From a checkpoint of a small multi-label audio tagger.
Model: 7.26M parameters, log mel input, arch conformer, norm rmsnorm, layers 10, width 192.
Training: muon at rate 0.029, 7600 steps, batches of 512.
Rows from block 5 of a small multi-label audio tagger, named by matrix and row number. Rows with one number belong to one neuron. Each number is 500 + 40 x the weight over its row's rms, rounded and kept within 0 to 999. All counts start at 0. Numbers have three digits each. After the name is the row's rms in percent of the matrix's.
After each neuron's rows are labels from the 100 clips, of 14848, where the neuron reaches its highest value: "lies over" is the class under the peak; "top examples" is what is common among them. Only what is clearly more common there than usual is listed. The data: short made-up English sentences, spoken by a formant synthesiser in many voices. In brackets: how many of the 100.
# fc1: first MLP up (model.blocks.5.ff1.fc1.weight, 576x192), inputs 0-95
# fc2: first MLP down (model.blocks.5.ff1.fc2.weight, 192x576, transposed), outputs 0-95

fc1.141 097:444587544568522489543476452571512531470517540492508470486477491472482552517521541448403483443459556425458495427532477495558466557537517510478475481531520470508420489485478554476482508517437517513544546567509492516574542464551478515405450448532586472476486479447486528458459502562574467487
fc2.141 094:472554551526450534499461528530486550515526475503484476514491559512536493488518560484521507535499587468571620521464559451492500562467380487484502550453495462565444531529512387531556525507434507419411524495509430539565561470452492525535509479496449522467499480546457518477537515521505552491
lies over: /eɪ/ (46)
top examples: /eɪ/ (84); /s/ (81); "stayed" (38)

fc1.246 098:536593561512487482497460473510504474463522481589541529493503530528500432576486460466537497454476499487489514427490462540457408550527443527487488551490540519514474505539556473566446573463456473480503484481541453465457452534452530570446488542431527549446484530483415511489583452468483498472
fc2.246 099:531513465503542486550523490489467532568461531508467510473469417463568564543505475528496530506532494476470497501491470554507554567472508443504509515456508499577502568510536572559460515501449528557536456477552469503500488495493514567491498518449510507528483518492470496536535477522458518493
lies over: /p/ (63)
top examples: /d/ (82); /ɑ/ (74); /p/ (72); "dropped" (39)

fc1.449 112:455452461500454539393521562583508523485507511548509488533448528494474471468427516520550504438467561487496492495466530481512516513463470526559525509488419569510485582464464446543512534489402509498444476525524475557492462461508467481508524565497509458444498449514490585493484468496542607449
fc2.449 125:484479465503461470445480503520471551542558470516533575515509497506459477516532527524481505473516498528448477503537489458519490534481563526514510475524415480579456500560549550536511540522496466463550433502567417529492488436495517467525493560432547486430446491480549570476544438433589550458
lies over: /i/ (67)
top examples: /h/ (88); /i/ (82); "he" (66); pink noise (28)

fc1.432 111:561506456541512528501556538514417482431537518467458515600497450458462508532490495497487416486573502472536462490478540556500537428562518492492485551486452582468516587513552544525532515467530458505546525459460502525420475478486426551506453486489469527458467503489488563483510510560465496486
fc2.432 104:514503517454465454505516481515521475513495488484515617543512477567474555528490516507497514564485455453528526481581513496550465444481479514540521528527490518562488460445516556481471437504381467483513498485542538473502470521520489534459502523528539488542489462543555542486514489586616464499
lies over: /æ/ (66)
top examples: /ɹ/ (99); /n/ (91); /æ/ (72); "ran" (61)

fc1.130 101:498499580511493566492464531592502601504495525418560536558472456524470516490522517506543441481569543485469445459586520554524484523558525507490565538513491437476517488495502497502472487486486543509511505443497506522470410490504515542527601556464431496452410593433458496571506544516435578502
fc2.130 102:544500510441464520483505534472520503535473549492475465470490543526494489562582540506543570527560538551559511504558460550449458508563472542511545557529503405474565437498575462506494510518500544548560493453521517571512507532519527466478468491550442444538488477558477498600535492476543483524
lies over: /æ/ (91)
top examples: /æ/ (93); /ð/ (73); "that" (62); "at" (42)

fc1.73 109:516533443529571418441464503492497557542467494534513466464487520485532482542539515557483532534522483567491410488497592512576499573481493587523460465485562523542544463508479518506477552522569472456544442454477458492492495433492538554476443515481493473486533503482477495437568475462449541474
fc2.73 109:558509554506521470458537531517491539482494521441453470559487494516510523590503469470514503494524494493497471440569531507530584475536510528516505512473543440533536524473492454551469533533586548536563484579500445450489482504482497556515499500478512446552495504502447521427531490477445477447
lies over: /ʃ/ (86)
top examples: /ʃ/ (97); /p/ (77); /ɑ/ (72); "shop" (63)

fc1.555 091:504433481451462594454477533506476481508529475513480478493504491519503568496521494455488468508586479579456420554524524602499485522465527399434475503452413506461495554526433474535530512496451476482543506505514443475450511470519481523471525499551477517552500474467508547453476529483523588483
fc2.555 090:505452465545508502491531466492480527466493509403526485460439481473493478494512462521540460550497470522516426480559530483487549517549485414427495462513487475454457556524510567494550528471533474490555512539455481541547501476409501556412532469606504445477475447515505517480531408386555574436
lies over: /h/ (71); /i/ (27)
top examples: sentence kind: statement (95); /h/ (90); /ɝ/ (82); "her" (62)

fc1.235 100:488538547551537456394456507475484529480456495528559441468499490501501542433474534575519483577475448492586441463619554577506526479466526565506568479539502448553499533452567536466592476539491572483531434528424516488473495521530541517524522497469522567463486494507533512525485410522473395510
fc2.235 102:488490499466516418418485572467518529581531473516606471465525522498510560528508574495545508480514487532488494466561449511561442446497482476547528542525567529529467461451502498543500467501570498543507509493520483544566489551488492532496458442545455579500583544453483558543544534526489446532
lies over: /æ/ (75)
top examples: /æ/ (86); /p/ (71); /θ/ (64); "path" (60)

fc1.516 113:444545537520487480537537563493543526557499519572459388468522466476520437576440527439525515443459496537487499412477461502513457505462508513496536546429567481497435496479504484507560513461517463452540523511525568479394463503500506516491489484482461452481450460518493521465443554485521510527
fc2.516 111:487491497469578441479498494431454496474563582474451489534556535508437406498525543499527542472479528594490497498512542566548439564444519503500482524511478461488458560547508499477569475497534490506477476526534534505557468454442542565515488501513397444512519456516494466415495494541515485560
lies over: /p/ (94)
top examples: /p/ (95); /ʌ/ (57); "jumped" (44); "dropped" (43)

fc1.254 113:466514485502510506440587467523490473479514428532493467532414439454486490503484489514453534553555488512475454488602525522478511563519524511492582503484529576473531514596510456480546477486507487541520482444579487535436521472548562523482462508544473482470485443458558526537549489462454464444
fc2.254 117:504526471464446450517520506481482400503484488499458509521529541470464511438527457485476454496522464575540439567537525523501519538499486500569450497499461506503551414466478486439551466531472461548557542470529541488580479493550533450483561506634561527435532503494497509517469504521486432556
lies over: /h/ (62)
top examples: /h/ (86); /aʊ/ (49); "our" (40); "heavy" (27)

fc1.343 095:424526520478483526493404537533439456489497486483463432538535442540523498579493497503516530484485476505515462534474543472496557498520518548502570543504433483501459553540434549530585551497528523432528574506477453494451430439485507414507558480470447459488440468477539570525466467471491518438
fc2.343 092:481538475441551479510450518506494542515565497574483560504501516492456441520488529541496451556475457496487466507473515460515524538534438509470455458484467524480549495497568519598518537462501529525484501535472605470463490550443530533500525477492516472452529429458538539431532497545519430585
lies over: /ʊ/ (100)
top examples: /ʊ/ (100); "pushed" (98); /ʃ/ (98); /p/ (98)

fc1.290 102:547478487490597476439487520542498488515438474448504529495529419544559520564493446537450503527465580477494489490447565495471488487535481505443504497444447486548515454490443504525556437547517518513413530470491478497507473526516495582502592458580471504510562479435511524527511505485471421508
fc2.290 107:576491485491454463522472510547512506545458543598524496523473472542577525506525563422471423470420502525514404526535473483482497469484485498478500487495560465422476466537463474479493497550520548418439532533485444531455441423470495467453529516568570476533515533493481451466513534550517495527
lies over: /n/ (91)
top examples: /ɑ/ (68); /ʌ/ (48); "under" (43); "wants" (31)

fc1.384 098:483559585495486491476519477468532503516468443469535453527479489565521474456513424489489520457542560527446502433486509404510522524502465484575441533476480534546465495481480458540565489522526538391554486510451468552506521534461536481466547502452481486506541479470481466417510516531574516491
fc2.384 091:439480504524465475494489471498432543500484469506525503437530517560559481443470450463461505514531493472453473552474502404512559545514473537498524483505498509479415506453487553483507552508491453492494502542467490575544578527530453520566523543442490588544469536515463418469502537445540549495
lies over: /æ/ (94)
top examples: /æ/ (100); /b/ (97); /g/ (71); "bag" (62)

fc1.218 110:455419571479474489453434490509467483499481500484528412530545501489490501591451497553529519460505545502423490535501520497453477473448486459515463481419465461508414483460475521498510481470508494466444408578489434418487558497585443508555467446514526484512442492480519499534433476486438503494
fc2.218 115:520432536573543442491430508499494551487466502496528449577489479484491535424405489466511527502499433483503492530541535573453531506464535460524429500412486503448528521418460456514435486557490537577501443511495457510497526454516501549559479459457498475513465493520567553477547496508464487413
lies over: /ʊ/ (96)
top examples: /ʊ/ (98); /k/ (88); "book" (74); "good" (26)

fc1.489 105:495500429529502529465495561470506533491440500581522540534482493499522467470474427454464487430525509492499454540506583451486528490467470505479494514551415532424456463527514476523572504535481493524515504476474518437483498527476465556508444521471418519469517520540502512448496499498524605503
fc2.489 096:488447505536469531489535499411502507408421501529527552469494566481443541497525490470437481385535517459478529522551552504481494446509528481488513496466517458530513467477504500502591511516519471458562536501474544511436515534587507439511505479468464418462453462545575498477490455475468515481
lies over: /i/ (49)
top examples: /h/ (100); sentence kind: statement (100); "he" (49); "his" (45)

fc1.522 100:599544564449469462420505484607515436518431476494472476475485495463498495498497467553553474487511509494496519481481583430521447526491486494512522567539500432534495515484514463525465543517476473555461494473439472480521500486463566495522500550467474439535492491529571427478444561458486487506
fc2.522 101:599556536564477493503490461542465509564525451551520484482475445450477437512432506519567472488513512431568458462487502539485452467515485442518507475485494437498484492489546428556557499475527445455506518489458515605498534504500528439505445575471486518445447429435482596479481548459519510502
lies over: /ɹ/ (26)
top examples: /ɪ/ (96); /v/ (62); "near" (50); "village" (29)

fc1.389 115:482576575493490535510441418413470455538554454464409381531516570489498495502463579544515519540472542492512530564508527488521508450525489521441496456456456476500510466513487474497408525498524466554485519508462513469510524511558576499485493562520505465499502540526569502469433524468459497482
fc2.389 108:555488478554483485494509522436539437499531477486474461529559473474634521487494578579480416473475496447470527486492402465549484535434544494498459458523544487516537497473487534452375459465517466542521499526482477491507512473494530529517557583478443452465450520493554529499490472481546488484
lies over: /i/ (73); /ɪ/ (27)
top examples: /i/ (85); /ɛ/ (77); /v/ (69); "very" (32)

fc1.93 101:486493442439468557570497420511414512482528439577461500453580499527519542496498538569505420534501499557517488593489580536510495448448488511550499442490496428462515501489534502475514489499493493481540502567505512554512472545549475455531495433544425474488558487499487493546545530500475549500
fc2.93 100:494582517567452452508528535528496529519518497557497513480558463541413519479550500490489491476455583489497503526441549520546529515486445505450543488510450475490485544515500513500555495485479509534475488506458516538572508504445493518489518469503490518519519459502456491532461551563439549457
lies over: /eɪ/ (90)
top examples: reverberation (100); /eɪ/ (93); "waits" (30)

fc1.174 097:559509454539549478493424512493515469517476501579413579502468498407598492502474448512483499521473505515495479483549467506539542498469551510483518544575439519528503538519498506449559511535463527463461493538460477542505541446510557539491448569483443475543489448464537550509510541580499499531
fc2.174 099:559482469489481436446494419489462455473444495516513479461452523537388416514473560448490473438437544550546523535441441580558452442515526455484487505523520539501485487533534515495553536523442478541527521460513522436475543568545507463529493460534529496488555542518538427511481481526504466517
lies over: /s/ (64)
top examples: /s/ (100); /ɔ/ (43); muffled (low-pass) (30)

fc1.72 099:508477460449485522518492529445446520494410403497525475562515520503498519550459534503516548452493536507454510400499482518491515491529434512533504488530519501506471598519491483466527479460592504473547544447511532392510501513492447503496457535521404567508492413503505456520474483524503462508
fc2.72 101:532529489552459458528541500505450512547501503464462444435564532535491446467463517498494540496526527508499426446472575438390527491534519430503460469491467513504542508498480533448571467483476533509504478474546452493482524423512531520512496521420510529535507529579496544510509490514487513479
lies over: /p/ (92)
top examples: /p/ (100); /l/ (100); /ə/ (99); /æ/ (96)

fc1.37 104:548425526439524535461392501475454473541457572461516474535568438494520510474558456565535506419562501489459505511512493522477466573510419503481492523457478508550465544516457465508480465472492465552497454521530500494503492463544568514502461472494491506525500526512501461465470512499503490449
fc2.37 096:468462557537524488410516552460498487473503582444531474583533500506478508476550555491525504479490508444499444587486506513442521534502511514580530527541539545526495495474559512502507464450575529602499513447460493534525535530569559543470540431498463502505492477548579463484489452430532498516
lies over: /ʊ/ (94)
top examples: /g/ (100); /d/ (100); "good" (99); /ʊ/ (99)

fc1.18 108:538526476497484566443478502538546478456481529482458460489484511500466544459447510558505529524519460555517497521486461493511393548494520512512589485555471566443599455531536506446515536530586508432532484501463564472480499495525461558442536498480520544550537511559578549539561516590497604479
fc2.18 110:477527519465463486516503548494502461409521436479486497487520488433492501497473515483544495452507439520555469454553489464519456515593461521502563539441497483506506418482507536493481504441485486539497447503507446524591431415452496487438541547484515569549587479560556484512482535534520510551
lies over: /s/ (60)
top examples: /s/ (90); /w/ (65); reverberation (53); "waits" (31)

fc1.561 100:546519552408523468527419549581541521539513511504447506484520480539479490499428568484478464535478471479496486508479533570463488552549451507450512506456466483447471497492544453462498523434417443588526427446538555455508554486489461571505511464514487498441464472517446510504403528546483513507
fc2.561 094:472473444477496410448502528518495507507559568466518536586539429504541447444528542446469515437505561517518516523604553482486499558495447486479434445490523472537496495434472470449528492516538525526506425494528456484493466475517471557467481524466562451509506591525459488516569548489489442442
lies over: /i/ (97)
top examples: /p/ (70); "please" (65); sentence kind: request (65); "tree" (33)

fc1.91 101:519441491525444490541529528464469569506510480479487466474541458490475534484492502532518491465497524538507520569559518489455460473499502544440506446469514492519535538465476468454457457502515494443492493575521463478516444514488461532444526526590482467499505498475492536525517573516475554534
fc2.91 100:499507483484438461475536549477522523615439472444455506508490555475524462579500578534452539553534478557506588476526510486487491503511450424475520501491554476504425484527473564587526577539505493520495502506554549508490520529513600484570515489591464512572489517553498469467569481518422521479
lies over: /h/ (71)
top examples: /ɪ/ (99); /z/ (95); /h/ (95); "his" (94)

fc1.122 096:494526488527526556482491454473510499504460504453454497460500493464485526523484477503481482545539563507513503471582466466500435452552450506485555466532509435490531572556518485486460493589466551436497508560442548439481520421531488482505439514456443503486476518514547575456502539520464435496
fc2.122 101:543561451437494460538544468444530464438459514510520534581543569497526470551497462548532510512508506494515514507525491448430466486457499497506546534480477534467537470570503549462483471617544512494459435562517458536495483545481447523466546457484547431412477569479523437488480452488444489484
lies over: /ʃ/ (65)
top examples: sentence kind: statement (96); /i/ (95); /ʃ/ (94); "she" (92)

fc1.441 092:481506532569456525456558466493539490492466487474518539470505455565535476502457474521493531545437461480526478425513466421582466431531553526488550494493478553521444498569495491481539513494505462419518515567502504563490499512547468482495521530535491510501450566458518442499541497553576505536
fc2.441 097:486470443486510503438513518517508549488488481486495583470475553465482441475526453423537492574448427481538506494500497527472475505431499395534548505495525528512499492500459468603502523516518564538488503527537538486457513514482490492501550518557532523543477533452449458486529491468523410463
lies over: /s/ (59); /æ/ (32)
top examples: /s/ (93); /æ/ (61); "at" (34)

fc1.244 097:527469492576504472524447517484518502513573532559461387513446492517489414519468452511504549462585469544534458482497486545557470540493558465468519465506566472526477444551494494496532453460502433558479519537439487505371535475423499487416503494500526504515501481512525537458516484525504583536
fc2.244 100:528534510475519534503531489468564499481530444484504495518498479456531448458463472504578508452442494522506511550481466532456447557443477482507536481472505436537472467521485592484539548480465493526587582527441472464551501474429472464527465473448453422567461479519415461492430574471563520605
lies over: /s/ (100)
top examples: /s/ (100); /ɔ/ (58); "lost" (50)

fc1.111 103:500481543486514582496515493451460483466526500552527485485532504487528501419499492484557503516432451459500438511602502566545421483504460550584508488544539555584414483533480458477427480520592516573511495495517517530524537516466453538487456440527517524503517497451547491561508536588506466472
fc2.111 107:496511521502512491463532455526461543517512477445513476544514561536483464517556473481545486510477434470495548450480453545533517499485466474548485488449435551468472462549420412477501437541559557472499427562399518594471527433551503526461526478486552476459560475506483479457461507539498554436
lies over: /ʃ/ (81)
top examples: /ʃ/ (95); "she" (52); /ʊ/ (35); "pushed" (28)

fc1.134 092:575479524435555537437514531489539466504550526553501548510529559532505536448475548480500533460464478508480448480423523544503503526587517581539478475462508600537459569496522517512427516438500503469534494487602575530508520458546590524447489531537479489492542465500506559559518454495473575446
fc2.134 091:461503463505524489512532479496482485468507539486506530500486561504477491526504504493606442457448472518429511525481499490532406502540430512545483510503536518552474484512569366527524485511528421467514574484525494481555467520549517500496514559510497532459520480432503517516560479561547468490
lies over: /i/ (65)
top examples: /i/ (86); "he" (55); number of words: 3 (26)

fc1.385 086:549522519422519415484461502528546605465470455499476542478586448420585584599489518461537499477431524507501489509511475463491517467509499469503543488531516497610551544496534441555455513438562479502490522514526518500512506561495548511471512490522468492502507545545464538465533477489464450528
fc2.385 087:472520449490461489571485428498497523496503477527480528414515473476509528530510511454499439494475577522450500560511517530478517514573467550421418520464571514524513535569544532457471549464472504520529430462503531474476483478499548499450488582501502442471577527508516447563557497553507454486
lies over: /p/ (53)
top examples: /ʌ/ (100); /p/ (87); /k/ (85); "cup" (76)

fc1.105 102:572479442499498552480481544526509468479528445452472478521556496541454529501453550511457448535501523538458424485488434506466479559461485511543541531483519505504504472451489556550443541467482530496515462500485585540444380436430452481525474459470557499539465517486500443461600514511494543518
fc2.105 096:488495510518482476445477506507500487492466478446525489478546491440392463534500561516455486547480518544425466478531476524526487578498508430475560552484488471466467520439473430555466507478529466475538502451504482495554467511428481521443522522494509484536535472504518482462517518487459530606
lies over: /s/ (49)
top examples: /s/ (80)

fc1.248 095:471544484488541546493514429479426513501549505529562473506533469453476515551485503569526562501449466474474530516566540490503443491459454489592514512529508485483458463537400519432448482541520519522435574438527545521500487461504542548468440547467419511450454498485554443519531541508546509530
fc2.248 093:470539500529575566569509534508412451447479509447481504512466526547518504458584481515516453486430516509529564479490527434472525521490421455459473470509476491512496456529466504460499559526558516508450557515492555558501471540474546464433520519462511552492571410539437480482418495497518561550
lies over: /p/ (98)
top examples: /p/ (98); /ʌ/ (60); "shop" (50); "cup" (43)

fc1.221 091:524409545564546543448473493491466521618543507444491392565486486452514526513474438515521474545510476510518509487427515455462502467555567485408583444576491500459542552573418556450517469529436464485515536493434481606479531481522481541467546497483515489414542511460479524516484506485484478455
fc2.221 095:511496464551514498482506488441436467557456492440487432439481476541464467595562539441429506503484495443455485441490498509508539488473486576397534469489466558513515526530520501517463497599399481517525579491486501517453558453516515503542509440502547486477495451529461429544511556441543483510
lies over: /ʊ/ (33)
top examples: /ʊ/ (45); "good" (43); /ʒ/ (26); "usual" (26)

fc1.490 095:483478541460502520422468516571544459572521419551473531498537404466518519458464454529502524601505486540530430501512511544504455482447511448379567488434499515516507502463463449461511517512473494479513530513464506564433442503548533425395488505469519527497482509521497558480476478481533468470
fc2.490 087:563466509479506455459495527548515459497545548534540525476477437495515519475461548501563463520510511548469391524475548515469502551571488436560540534485489522517458477430497529528554516464453559513484506476511516434508452497494483568544517531536529558502504495559499494513602544499522557532
lies over: /h/ (46); /i/ (30)
top examples: /h/ (91); /i/ (88); /s/ (83); "he" (79)

fc1.377 101:481499471505498500540480457494516547595498532497526529473539496472532512446593519511493468555527527551482524435533470485526421517511504530507452448499534532505561508553509431481458505470535456451526485589495525504486506535527475491534471494444494501556453454514527511494481547460469575486
fc2.377 094:485494587450529454451479534434534506504489544557513546523468483466492474532530546483434438405471573494518509486488486555524531511485482511509454513480570534494540516530531496462462517476486537458472516542542594532561456532588496452558481505537488452550474511508482527450585452496476472475
lies over: /ʃ/ (54); /ʒ/ (27)
top examples: /ʃ/ (63); /u/ (52); /j/ (36); "usual" (28)

fc1.394 096:511525493513498540471435583499482530526448498501530469602554483406497412538524476519490506488502484471471473497492448553526519567584472561454526417475546554403556510530464447499467466493477542428453496470520487476478577502479445449612490407562476501499454514460508476516452518529438458452
fc2.394 107:481454516497520385479527540482476483493543427486477495514534505574489428507545512484468522589548502471444516508451485463467495520429511487506520546460528495469449476531535525467503464484551550562441454481485508527542443523500548549427537484445512489536502524536484474541474429516474481484
lies over: /ʃ/ (61)
top examples: /i/ (99); /ʃ/ (94); "she" (80); reverberation (55)

fc1.34 092:527489442505570467506506500516513594475553452486554534576528528517537491507503471455530493436589547515525526465526418464542462501575512431560495533588540456526486507508448463542491497493431445505533514466449470504543484409488526481491481540493483593477527480510492491497465543541550518503
fc2.34 092:473528532550486527471493462541500563419479543397528467537515506462497480492457420489561559534478493477506506458440516518460511511492475497520547491571437468515516529480501525407489514487519520473523556497558461481448532472561525481535436547488557535524550470465483461447515501436573520560
lies over: /ɹ/ (60); /ɛ/ (38)
top examples: /ɛ/ (100); number of words: 5 (78); /v/ (70); "very" (62)

fc1.371 101:482437557533485560485484506482512510524460488493494545546484455567514525484477489523514579517476500530459504495510522428566452527537442512451494470501514500536493454484524519470472539448438486514556538512452506446523562488524498604453483428480518400536472477445476551571435604504479468440
fc2.371 101:521436545434480402523491509424418400479514522533483493551552501514470472532515480495418506524486468520515516518537541495501495530478475492555466507543466455442471496447509571461522529487438484539483496460465472494572549480506513561521553528412455509574500520495525526483465479491441495484
lies over: /i/ (79)
top examples: /i/ (90); /b/ (83); /tʃ/ (53); "beach" (51)

fc1.31 090:504474452463477449501518544524474558518455485471512503610533459566480558528429481487567517479477505527461479403514515561436550537525478468540538503520489473484471533477472500498465450438435528491525552495524537516521529502522580484524511541536566519514460543563507522418453463529491524601
fc2.31 090:500442468502496492490494520509529526554472515480522460488561514521434536545485517569443426537523403463380501524519553510448491500460490537441494555455541479513469464565474526512482441525509515554514490495543473527459547464550526466526493482419483492557502492454498548500545434514468481500
lies over: /ʊ/ (94)
top examples: /ʊ/ (95); /d/ (90); /g/ (85); "good" (81)

fc1.330 106:494472554423472509471433524560527465548530525473469478471598521486497540548518484559514520532449512485513412447488470466488465485515555479475520444445517533535509498553544470494472513484476552454516508545464451389512549440447495514525483443530499484480478491475434560474471523501496431506
fc2.330 100:484460427444455491484422501441490452518552557495499492445546604538527551520510508510463530516482529445449499406507488514528478505510453492534463480494527547427587452463538497498507590517468533410447498520552468431519491573470468591508476505472540476525519481472530477488460554514540442503
lies over: /n/ (67)
top examples: /aɪ/ (82); /f/ (70); sentence kind: request (61); "find" (59)

fc1.15 094:429562454493533532419512517548580483491539489539552409472466492558507492511504553538465455411480514405504421518549567490477520525520533517498465496519482522492439452462508538534547550489417553500505541478478502484505535501427493493477496559487533452507432544474443499495586518470475560406
fc2.15 089:507554567537544480441481491465394590526486402539579485445467491485522439470559498488480471443474536542430422457543481436481508515462462513453521487548480526502461480468538512488462570498512540522511535510543496533556541530508473540521467439442488558517467518462499484424472454489524456493
lies over: /æ/ (70); /i/ (27)
top examples: /b/ (90); /æ/ (80); "bag" (47); "black" (29)

fc1.201 117:446458534465533472534539492517487522499523504526529497491521403462494454576554474495554522472438495549445495369536479492521539478562508503482475522508509544576435579508533485591488509467494497444536474516490556445486443473485534512494482595513458535499457475478472495468462515522519525480
fc2.201 120:433460443505488513494555509517474563508476483477466525504565540451454516530539524509518504507533489512409462514507504510489507512532537454515504505471468506506531465445556537529506476507484483508517464431588553438429454459493581507503428594509485426494507485487452482479522567504501508518
lies over: /p/ (93)
top examples: /s/ (99); "slept" (97); /p/ (97); /ɛ/ (97)

fc1.220 096:434447443530457536526502540566585500567459454501458442450595552493503378518423486524521459481459454493455488483481482474409449475530503487535479496512509564509463512528557500529505541487482489488478498480524523476431478484488529447513538442513502501479496534464534412548464571563431531524
fc2.220 097:447440540459451422496502544458527520488521449441489531523547458469477481481460482439474502444503503552480495452502482533495462433559505451506565486482429440483438548462481552458433522481481494535509520544496500519525495503511526468521560459594490435530516498492460466468489502479488521556
lies over: /s/ (61)
top examples: /s/ (100)

fc1.534 096:534508498454548523485504560545467529510507444532465534475579527539515500499478529528540501478508503527508511521519543477520469523553469645453516464485505495500425516523465486507519538502605451494464448515491622540543471449482564524454556412544472548470464423430461520491577444499504486490
fc2.534 104:405378497475473522506482519525457552523494477490502496526536528533524499545490568465559554439515481500397585499519493514569442528498479497483531536433524532508431512589511463481542523487538560514515477473486542506515581492555493521484462467527583516482571466452531483496493435540514458466
lies over: /ʃ/ (79)
top examples: /ʃ/ (92); "shop" (35); "shoe" (26)

fc1.60 083:548463500465497483488529493531492549474522459566494497472564493512462560437505614543577564442524510520500508573596552544485550532499515480527491451470514450632510495566488494500475532498454519511493531497478517449559453451503436509422543584500491547549505616503520545524473456448463458514
fc2.60 089:487490485429481563455512464481543466505468510468443506456553542502493480582576483544547573539454497431534403490438511566567511479463469462506598534482543536511511588507464540538513499504468471511522463575516490487482537524577577523524476501533489501464545554463561620490545458485489483489
lies over: /ʃ/ (47)
top examples: /p/ (71); /ʃ/ (53); "pushed" (49); /ʊ/ (49)

fc1.567 093:506453439480453476492422463417523525540457571501546445496500561490542489493518505516465492465429558465455459503472535486541510471491558494544511509483461501567493521559558482552512516491524486499436520570429465555559564521489534510489523475553511419473497491532494522503499530536533570503
fc2.567 094:412552494457525500430460484438496544452539506400556515498494569569456491544531538464550478477486426517490526495487458517541500494479492494505440489505506479528488493474513542534533599483406440484548465584531424509554509464513514495503521553474460521454467511511503471407500488517566499570
lies over: /i/ (90)
top examples: "he" (100); /h/ (100); /i/ (100); sentence kind: statement (100)

fc1.256 098:474641597572547519488415512481468493423523521564451501482434496466470538448460496532504523487495514440482467485534501540563528503495443515551472537490508498458517529485498541542544497509529565475488463525503475471503471543505455447434503520573541563480500468533516520486554446509469415518
fc2.256 101:546532437559542483461416501476504481502496445531480449547551499509531542487533476511500536530478471466448506536484457564521529495506476600505476489578578518523394558523462538462534472444524518535484478497534447514538528532468575456520507497512512482483546558451409457539524503490489468442
lies over: /eɪ/ (91)
top examples: /d/ (99); /ə/ (98); "today" (91); /eɪ/ (91)

fc1.294 095:473535432469467477510450525440458512421489507497466478517515505534544430442565466526503434503500499490495481573498486448512470519439478498538537489447469531539477504475478484509608569550547502499450466523517521534508507544486539502560530438519485443494500599467487516431566539562472479518
fc2.294 091:490466541512427503520449482528497517542474398535401458479534490498470496450469489541516511518402478535504558452563519489549466534538599484528485474469508521518414509538491493545553507518521500476422471577537466589495523484434463487476547514509499497536506503405480441459472477480493527508
lies over: /s/ (67)
top examples: /s/ (91)

fc1.428 086:448476566549515485497511476565499569482514510471486563603529450502520492520494439488577565459556482506529517517516525558506532451450517463547467544456409551461470537498509519541483433465589507515517441532521439463516548438532433504477454465518531515523534467485568542534487465546490525550
fc2.428 093:524479532504505503442499504501489522509531570476549448502515467487454576457479420577481568499472394467550461539532535508434528449575482435523424534469541503541506482465430485517533466539496536491487542535476472559469431466538521492512487492510512530592516485519563509507524503535486507513
lies over: /ʊ/ (93)
top examples: /ʊ/ (97); /k/ (96); "book" (51); "took" (44)